Rows from block 2 of a small image diffusion model, named by matrix and row number. Rows with one number belong to one channel. Each number is 50 + 15 x the weight over its row's rms, rounded and kept within 0 to 99. All counts start at 0. After the name is the row's rms in percent of the matrix's.
After each channel's rows are labels from the 100 images, of 14976 (inputs lightly noised), where the channel reaches its highest value: "patch colour" is the nearest of a few named colours to the mean colour under the peak. Only what is clearly more common there than usual is listed. The data: histories of elementary cellular automata, time running down.
# convs0: first 3x3 conv (model.mid.0.convs.0.weight, 192x192x3x3, each kernel summed), inputs 128-191
# convs1: second 3x3 conv (model.mid.0.convs.1.weight, 192x192x3x3, transposed, each kernel summed), outputs 128-191

convs0.18 048:50 51 53 52 52 56 49 39 49 52 36 58 69 57 68 54 52 13 52 28 43 44 48 45 99 28 36 45 50 49 40 04 40 53 47 48 54 50 54 52 65 52 52 60 59 53 53 50 54 94 49 55 47 49 58 52 05 51 50 55 53 63 48 47
convs1.18 226:49 49 49 51 50 49 54 54 50 50 51 49 60 50 50 49 50 52 58 24 51 50 52 51 00 49 45 50 48 50 52 46 57 47 49 47 50 50 52 53 50 49 47 53 48 37 52 50 50 39 50 46 51 49 52 99 47 50 44 52 55 51 51 49
patch colour: black

convs0.36 238:47 49 48 50 43 53 49 49 50 50 48 49 51 49 54 51 47 49 52 50 48 48 49 51 48 46 53 49 51 50 50 49 50 50 51 51 49 58 50 50 51 52 50 49 49 60 49 50 50 51 49 43 49 49 49 51 51 55 51 58 52 54 50 50
convs1.36 073:48 51 47 49 44 45 49 51 53 47 49 54 50 49 44 57 48 61 53 48 51 47 48 52 53 53 51 46 58 47 49 48 61 45 93 53 45 54 53 47 49 47 57 55 49 49 49 53 50 49 51 43 49 44 53 43 40 61 48 53 48 46 57 62
patch colour: black

convs0.33 060:99 48 49 54 49 63 47 53 48 49 52 56 48 49 99 51 42 48 51 51 48 58 50 99 47 47 48 49 46 51 49 52 35 55 46 51 52 51 49 50 49 47 49 46 51 51 44 50 55 49 50 51 48 54 51 44 73 50 51 51 59 42 45 51
convs1.33 247:64 72 56 46 52 49 50 55 49 46 64 53 52 49 11 52 46 26 50 48 56 57 48 88 32 50 56 62 48 51 44 88 50 55 49 23 48 56 52 58 99 55 50 46 50 49 42 45 49 48 53 53 50 48 37 50 00 56 43 50 53 58 50 51
patch colour: white

convs0.38 051:48 48 53 54 42 66 50 40 59 54 41 53 43 48 29 49 45 49 52 55 51 48 67 53 54 48 45 36 54 53 47 51 39 61 58 50 62 51 89 46 99 46 51 50 50 50 53 49 66 56 51 45 52 19 85 58 52 51 54 50 47 46 66 50
convs1.38 074:45 46 55 51 56 54 47 37 53 52 50 54 61 50 43 51 38 52 52 47 64 40 00 49 59 37 53 53 54 55 45 47 51 49 47 46 51 61 48 46 44 54 54 42 51 59 51 47 48 99 39 52 46 45 53 48 51 63 56 54 50 50 68 65
patch colour: black

convs0.118 072:60 50 51 41 59 48 41 52 53 55 51 45 60 46 47 62 44 48 54 54 71 39 60 51 47 41 35 47 49 49 40 48 49 63 51 48 46 46 39 50 44 59 48 46 53 65 43 55 48 55 44 60 45 54 37 56 36 42 43 59 56 58 15 47
convs1.118 106:51 47 53 99 56 45 48 48 50 49 51 50 51 53 47 48 46 67 50 23 50 46 44 52 73 41 50 50 54 51 54 32 56 48 15 52 48 52 44 50 51 51 57 37 57 12 47 55 49 43 49 53 48 50 55 48 45 49 40 57 48 00 53 47
patch colour: black

convs0.133 114:50 54 50 50 52 51 52 49 47 50 50 53 51 51 55 51 53 50 52 52 52 33 50 31 49 09 53 51 49 47 47 45 48 55 99 50 56 54 54 51 49 54 51 50 51 60 50 51 24 49 43 52 50 63 37 50 39 49 00 62 53 52 43 50
convs1.133 152:50 50 49 52 43 46 50 55 50 44 50 55 56 50 72 50 51 54 52 47 47 73 55 42 49 51 51 65 95 46 42 53 61 48 54 52 48 52 80 54 61 47 77 55 49 49 52 51 52 49 52 48 49 55 65 45 46 53 00 49 53 42 49 52
patch colour: white

convs0.121 103:54 49 52 51 49 50 51 54 49 51 53 52 49 49 51 49 49 50 53 49 00 51 52 52 53 53 53 48 49 53 51 50 43 50 48 51 49 52 51 99 50 50 49 51 48 47 50 52 52 51 49 52 45 50 58 52 51 52 51 52 53 50 56 50
convs1.121 115:49 48 49 50 49 51 51 64 50 51 36 51 42 51 47 50 52 52 49 52 66 51 45 19 47 49 51 50 45 49 36 49 88 50 47 49 50 47 52 58 49 47 51 48 45 51 52 47 48 49 49 46 58 53 50 50 51 48 52 45 44 52 51 50
patch colour: black

convs0.9 045:45 40 48 52 35 49 53 51 22 59 52 51 54 48 46 85 49 28 45 57 48 53 48 48 46 50 65 34 54 76 39 45 45 59 36 54 46 41 30 47 50 44 48 54 41 48 54 54 44 52 49 54 60 51 52 72 99 31 51 41 53 35 48 49
convs1.9 045:99 51 63 34 61 46 36 46 51 57 51 51 47 56 45 46 41 30 44 47 51 51 48 54 00 33 54 52 49 54 50 54 46 51 26 46 49 57 47 58 62 54 53 46 54 40 54 49 46 36 45 55 53 46 26 56 99 56 57 27 48 49 49 37
patch colour: white

convs0.151 038:41 37 38 46 51 30 35 43 74 63 53 30 54 48 39 91 44 40 41 42 60 45 54 41 51 39 52 39 67 52 48 42 45 85 45 48 25 48 81 59 48 59 50 61 50 30 54 49 51 75 40 38 58 49 38 89 99 37 61 47 62 47 75 52
convs1.151 044:71 49 65 45 67 45 38 47 55 52 52 54 50 58 45 49 40 00 46 52 49 48 47 52 24 24 53 54 53 52 49 45 46 53 01 48 49 53 15 58 57 58 61 45 74 44 44 47 44 38 44 63 42 42 40 39 41 61 45 45 45 46 31 34
patch colour: white

convs0.168 056:45 45 56 47 49 83 50 45 52 47 42 65 53 49 51 47 51 47 53 53 50 49 50 49 47 54 57 54 46 44 48 57 53 51 55 50 43 52 56 56 50 41 48 51 50 50 54 48 48 40 45 41 49 49 52 53 99 63 52 52 57 51 54 72
convs1.168 059:99 49 54 44 55 47 43 54 52 52 56 51 49 54 45 51 46 45 49 50 53 49 49 52 92 41 53 63 50 50 47 51 47 49 42 46 49 53 42 60 56 55 60 40 59 47 47 49 48 22 48 56 55 46 46 80 99 57 52 36 45 47 41 43
patch colour: white